A small sound classifier, trained from scratch.
Model: 8.66M parameters, mfcc input, arch conformer, norm layernorm, activation swiglu, layers 12, width 192.
Rows from block 3 of a small sound classifier, named by matrix and row number. Rows with one number belong to one neuron. Each number is 128 + 24 x the weight over its row's rms, rounded and kept within 0 to 255. All counts start at 0. Numbers have three digits each.
After each neuron's rows are labels from the 100 clips, of 14848, where the neuron reaches its largest size: "strongest on" is what is common among them. Only what is clearly more common there than usual is listed. The data: short pieces for a synthesised band: melody, chords, bass and drums. In brackets: how many of the 100.
# gate: second MLP gate (model.blocks.3.mlp.gate.weight, 384x192), inputs 144-191
# fc1: second MLP up (model.blocks.3.mlp.fc1.weight, 384x192), inputs 144-191
# fc2: second MLP down (model.blocks.3.mlp.fc2.weight, 192x384, transposed), outputs 144-191

gate.240:131128100135125117126132128128129134129087128124146122102126140079151127093112134123134169127127131137126127118146131126131127149139128105127122
fc1.240:184127128126128150133096128153130132153128126153107191156110139155159128144046129144130095116137128150127128128118126129139112140130128120092089
fc2.240:090129166117128178134128125120128128126119127126118139120130108115132128042133128135133142121128133135128138153118128116139119128127017129128120
strongest on: tempo: 120 to 130 bpm (39); tempo: 110 to 120 bpm (38)

gate.36:155132115157122128131127120167105130255121150166137128140106128116125131129132126129135131126129129131133126130114125128129207127143108100084128
fc1.36:157124082128135129128128078148119128171122150119138128125129116124047125128130105125144115094111133119133128130152121103130127131148107132121094
fc2.36:169143147124129112120129126127058128133166223128078140197098079122117128161135128132159080132101099140164118127119166142127126127108159124135130
strongest on: tempo: 90 to 100 bpm (31)

gate.330:128135130126140112135163122109109005128136174140138142095128167146114189118132125226119110122127125131130152172118075125128145125129135124117135
fc1.330:151128127124128105128105131127108066154126126127198128127130130124122132149145125168120117127115130146131141172128128123179128146121128134128161
fc2.330:126121255137128126128144133128128100119164125164128142137140136135122130144140119128128126117082094118127148128157124067167126128127157127132144
strongest on: reverberation (68); text has "room" (68); text has "reverberant" (68)

gate.213:133137116129147128117128126128255126130182129132121131113129128128117130188128127118159134143126127129167142140128160128090106128144138128081161
fc1.213:128195128125131130148127132113114118130127127127126109126129166122094171129128068126147128128136139130128134126153124131128122128130130128127127
fc2.213:124128114092122132128138102118141142053131123124128135150135133126120162128139128128129094128132136126124128124128127151180155115127128128093128
strongest on: tempo: 120 to 130 bpm (29)

gate.376:125137125163151129136128128101128145152114119127132120085127128127135102123121005125153105128128133165125127123148067119133137128106128122066128
fc1.376:121127128103147132123185128093134156140111126123131124128142043128128134121125122120135099129127135161133128133128128133094175126127149129126128
fc2.376:134085125127128142044129128144124122118126116129204129144104106128129127183125128128133057118132129128122120121111132130047112133133128114139138
strongest on: reverberation (60); text has "room" (60); text has "reverberant" (60)

gate.306:128125060133127143206132127242100134126114138130175128144114123136107092015134133113119124065127130142104140133135149131128126145122141109125131
fc1.306:127117131137158120136130138127159127130125131132130129105135128126088124120125148128108255128131115176127122133126175127136129069152128116128133
fc2.306:200125134140102183125126139172115142126111110140137125100140122134127148159101192129046135121133125112137136113107193121124128116123142079128128
strongest on: tempo: 70 to 80 bpm (26)

gate.62:129130129119221118127128160126123120129127189125128133126126116126067129130144128075085127135144118127139097148127128137131192129129129127128124
fc1.62:102147129128128159182133128128136089142102000138122134138132117082125109128128081106155044130136128134128128153124200132128128130121127160127255
fc2.62:132129133163116144104121127129149128112132135118108128138020134129149128028134179127167105129128127117134126128106136127103051127131128116132237
strongest on: reverberation (63); text has "room" (63); text has "reverberant" (63)

gate.125:128124122129135128130126129129123145134133112123132131136165121110131133130128136120138118025112127103140148130128127130109135128128145130129127
fc1.125:128127127126141152107131131114088177110128126127103155097129134132121129130127125131128128085151150133128137128128128120132135128142159128126049
fc2.125:134131136128118137145111136117133127127153129131112126102225133036136117126166131128127128118118144117131092087058128125129132123126184147124126
strongest on: tempo: 130 to 140 bpm (33); tempo: 120 to 130 bpm (28)

gate.378:128161130129128143132122129128128155113148140127130128209129128143143150074130124206129126115130034127129124126116135163128152214126108127114117
fc1.378:129133130128133107157151158126061128129139128128132131089110127125154132137149125063189146119128124089123132126148228102120130121115135128144125
fc2.378:128130128133139128154127120123164140096133127133124175121132124096112129127221167130144190122141133130129118153097143128148144130128090131124132
strongest on: tempo: 130 to 140 bpm (28)

gate.168:131131137089128125129132128147128125201132128130117125128128137134090125144133136129120160128137107118109092127128126129144091128068112144116126
fc1.168:127116128128126120131132129127127131127180144102130125127128127129144129141123121178132128130128116124131185065127129136130132126158129086128116
fc2.168:107127126127134134131129109119115131132126119125107127128133123162127165176122149148130126127150126130163142135133160175132150138128024129136128
strongest on: reverberation (62); text has "room" (62); text has "reverberant" (62)

gate.51:133138090080105134132127104088115130105119123124110130133096140128156129146116097074134128149137120137118140124125131110174130137154125125075138
fc1.51:112120128125128114132130129140127127164128101131127121106133089129127120160122202117124129046131136091150117096139132161146140128126127124130130
fc2.51:128109102128100027066095129094129146127106132125127128130128139128099128120138122095121128130129161140122136134086093129115124186128164118147127
strongest on: tempo: 90 to 100 bpm (29)

gate.171:126136135127098128157128129129125120129117108128125122127134128131129137129128107147144137128128128057137131124131128135129123143141152126113135
fc1.171:128126124058134128128128128129145128125131190128175123140115128124127130214171123159135110109123140116148129089128124146098126040124129128131104
fc2.171:125135118136108147047129143131128128130152129055127129103129089168167113126124128126128128129135124088085151128113127000137134137126131132142127
strongest on: tempo: 110 to 120 bpm (51)

gate.254:116139129132128128120128127121114000147141100247132087099130125125086138125142099142128146133023127150156123128132121127128108124131121131128123
fc1.254:127145173128137125129129116127128129106124137128123128128127120140163129116128186128130128138133105160165128134129133181117167128125135111120106
fc2.254:138131128135164150129121161131127128142126127129139129139162131127122131122180126144186128128108107125114130121130140034128128140128129152130128
strongest on: tempo: 130 to 140 bpm (26)

gate.120:155128132128128136117128138120121128106131133099104127127134201141127123143130181103128117131244066135128107205136173129123127134145125130117142
fc1.120:122055130125118255099128150106163124118142121121132152121132124136115140180129124115110133111162155145183134133128136119129125123125089141135128
fc2.120:124127100135130186123133128137118127117108130128097138137133084122124122129113129171127116177119123126115128128128135132125076130135128129103127
strongest on: string section-like (28)

gate.323:157099130120128129122128127182123113133152128198110125102129100127124134121125112052123127123128125121129092126128128127145129132120123143129123
fc1.323:136092134128148131135130129112140125063123142148123165152132128125130128175057131132133132120133134067137192154128102160128134153209139128139124
fc2.323:128147137176123111126156128129132106124129122141137129128128129130129128130114128097168119128133095134121128159131142179108125128123118126171128
strongest on: harpsichord-like (28)

gate.290:128128126114109163166131133180126139094132165125128113149119134111125131100132109119123126131194092126135127126120126129128132111126128134118212
fc1.290:105152145117139170128125129139126124176097129187145098127117128130129134159068128121076124128128128089121129129110121136071127107128130096105128
fc2.290:124105128128211129106157128129122117180123128127121105124127109120129138191126136120104123110129134100129133061129129140128151117128118128156128
strongest on: tempo: 120 to 130 bpm (30)

gate.341:144118128082127129147142142159232128128114123133124131131117156130174128090123125127157088139129057201118131120124124127129128130127088142127135
fc1.341:129128185123108127124139121146112164144128130127121119163081132128141159106128136121132046144173016130118127118128121130127147129126129128102129
fc2.341:134121123089133124128129134129173125118125128169163127127136130146161171082128132109112049134169155123126123128120088133124151060125128123136125
strongest on: kick (99); drums (99); snare (69); tempo: 70 to 80 bpm (47)

gate.198:121156161126133168125167128129128066161134128126127128126119185127141128114100130255130152090147101098117112094128132127122126131126086128124184
fc1.198:111145134192155128127128132140134131159129144105129124053128201129143131095128159167087134117135131128152171159137128255101079145096089103120122
fc2.198:131071099127092132135156149127111121128136147077136005124127124125128127129137148119097164128134129138118135135156100150112132129170126094035124
strongest on: reverberation (67); text has "room" (67); text has "reverberant" (67); tempo: 90 to 100 bpm (28)

gate.207:137113127134124133157128125134139171098101141153124128115095156109114124124118159122123129128137129127140122080138083145113025116122129130125111
fc1.207:143100127125168124153071123129129137038134119149127133096124142133056114115125130121130125181154137123129113070136129139114118119101133169128111
fc2.207:112127127152187137127072127109070096149149142129148129138133128142113128177148137135124083131096098098130127125128147129138153127127117121130128
strongest on: tempo: 150 to 160 bpm (41); tempo: 160 to 170 bpm (26)

gate.297:136086130129116129127122128162121123145126166122129125152129128143168064123127128106128128127129128128103101127136126066128101131128128126136128
fc1.297:130065129138128129128130126128140156072128128120155128223124129118146128108128122129137129128128137124127128127128125133128125145127128119128135
fc2.297:117129120131126161128154102092128056028140120131127178037126084152124118071128113127127127129124129086128136128131114117145150122130133118159128
strongest on: reverberation (67); text has "room" (67); text has "reverberant" (67); tempo: 120 to 130 bpm (26)

gate.197:129127121128128129121125129129124094197114120191129122082148121128112132126129135132135126128127167193104134193128135115130093126131070129125128
fc1.197:128128084128145129174137127164074135136138129164176116128127044135133128124128130131071117125129125147092127129128129132126126144127140128128124
fc2.197:132128126126044127142127119135095125127155123146115146133210129153129131081116127128117129127126089139123157115128179120141126131128133129100112
strongest on: tempo: 80 to 90 bpm (42)

gate.301:119114113127129130104128134127126131092125130128179124132126128124138128129120125127126147127128130122073126126128103124126110128138164134129001
fc1.301:131170142130129128158116120128129133131120128120097128131093116129128108129141141126186128127128018134129126128190142113113124090143124113117132
fc2.301:129122128129126120141127136135122139140135113119118128140108122122074132191130128141121128131125182128113150110138120128153116145127124128128120
strongest on: tempo: 130 to 140 bpm (28)

gate.136:120128137155120129133128126120136128113135124128125140151104127095117060115197127128123110128128146124100144134110124131130127122112141137128128
fc1.136:134137120128137148121107128136123130154071130133117095119124128130147193128082126124132126122125133102151126121136160119130127129143129127161129
fc2.136:136118132140148119136125038150119139161133129131138227112065128133124129109088125133129134128120117139125104141152128156128164129150104127159112
strongest on: tempo: 120 to 130 bpm (35); thin (high-pass) (32)

gate.20:127082158169137128101129129127125116127149125128184104127097126131129128112123127119115115139132117108130140135081124140134125255128128128089090
fc1.20:114136128126110127129128129127138135135123130135090128130142140124127125201130128155157131124142128129153122129134130125145129197129123128130127
fc2.20:178101081178127123133127093074129133136135128166122145127115119122117155128152117119129122141160111133146130101132129145129070114133126127144101
strongest on: tempo: 90 to 100 bpm (34)

gate.160:143119127128125131121100124125128120128064119215133132127090134148130128129113125132147147136112145129134140084128176129128123136129129110106123
fc1.160:130030134128123128130125128125109150122100131128135133073120147124139129083127128126075131131128125150103129129121132122124120120096112127107101
fc2.160:139131084134128129124134134000135128123145135128126132138127127185139156107160128121127134133098125129128180100129255132143120133129116125179159
strongest on: tempo: 150 to 160 bpm (26)

gate.88:128132057140126127126125122135095128128125114130128132129156128143124088124128136130101133128118154130117131122124130132137147217125129126061127
fc1.88:128135123128127127130127129133128125127095109192104156120130122134132125119128127136128126125125098129149135128128127128128125135153126135177097
fc2.88:156148123071125131077095130072128149128128106127135131106073150128135149106136125115131120120106160126130129130124128122111132128124128143134127
strongest on: tempo: 90 to 100 bpm (25)

gate.53:091130123110128127145125127109104137129091155128128123091115141144134128108124127127135182123122126141117116130121130128140130128152119129130131
fc1.53:125132104137130121121141141129097129128141155132131130138142127079120128129119177128037128150129130141128124153128127128130127122119135121135108
fc2.53:107130179118171000123124105168148111189120129080131119131133110133124083088139121128131129178126132133117129155128128141145132102136148129128131
strongest on: tempo: 70 to 80 bpm (33)

gate.381:117090087117128137126094134129133130126129088128110137129130125151128115168129144127107130127166123132123113019093127139163136118123103132126127
fc1.381:123151128096126128133102123141158125121103170133124133123110105130212128180128153173128125123212123128120164128127126133120129138133124136112126
fc2.381:119136150129129160133109146140201162080130153128125127110129138085195129125128133148117129116130129088117127094138123127134061130131123130135109
strongest on: tempo: 90 to 100 bpm (29)

gate.239:222125114194131126123127127127126137141161101026131129123177081125126117135134157124127152188131143093127133110129132130131127163137117137130124
fc1.239:081154126116130147136128150153147128125124127134126125115143211190104128139141142158133124070095132171137116132121108123126133019120143128136144
fc2.239:160131125123119126122126123139160116108055136125124118252091132126135124138108127130130131058128144131150111109117097135130150118130128097082129
strongest on: kick (99); drums (99); drum pattern: bossa nova (31)

gate.237:119112140138104123109128131113136085133097130124130117116133151131125128128141128126128141147110152132155117124149114128161128108129150131127143
fc1.237:128126132115107131137122127128129126129112130119111139028167146135130088098152125130091134127122137133128131109129122151124128136033127122072127
fc2.237:129204136189133125203163125095133137130130128125112144126138126117122111133083128128173133129129098145125130072113128174126138139123130094122099
strongest on: tempo: 110 to 120 bpm (34)

gate.55:128138124121132130137127094128119125126126095173124129114117128115128125120129131128128135134136127083134128145131128128137129076158132139126128
fc1.55:127091130139129125122128215130130129143143131108146127138142130162127129131127124130128120129119124177128129120125128133120127214075128101130129
fc2.55:122131116130131137138130046130129133088127187111128125175128132147141128143128128129128139123126255137064129130127123073126125130107145130128118
strongest on: tempo: 80 to 90 bpm (37); tempo: 70 to 80 bpm (35)

gate.66:128128139127117103134128128143126128143143111128046138136129133134095212126129120176148128115120111115130091127128130128128128130164127103097121
fc1.66:231128098117128048141132127141125128119122255103105117135085127129094126142128128128126131131140130107113118129128145128135122127143127043128128
fc2.66:124128146118127132127130136100106128127115124133129129128130127126156128120041128130124122119130146107128100123116128165129175124128122132157128
strongest on: thin (high-pass) (38)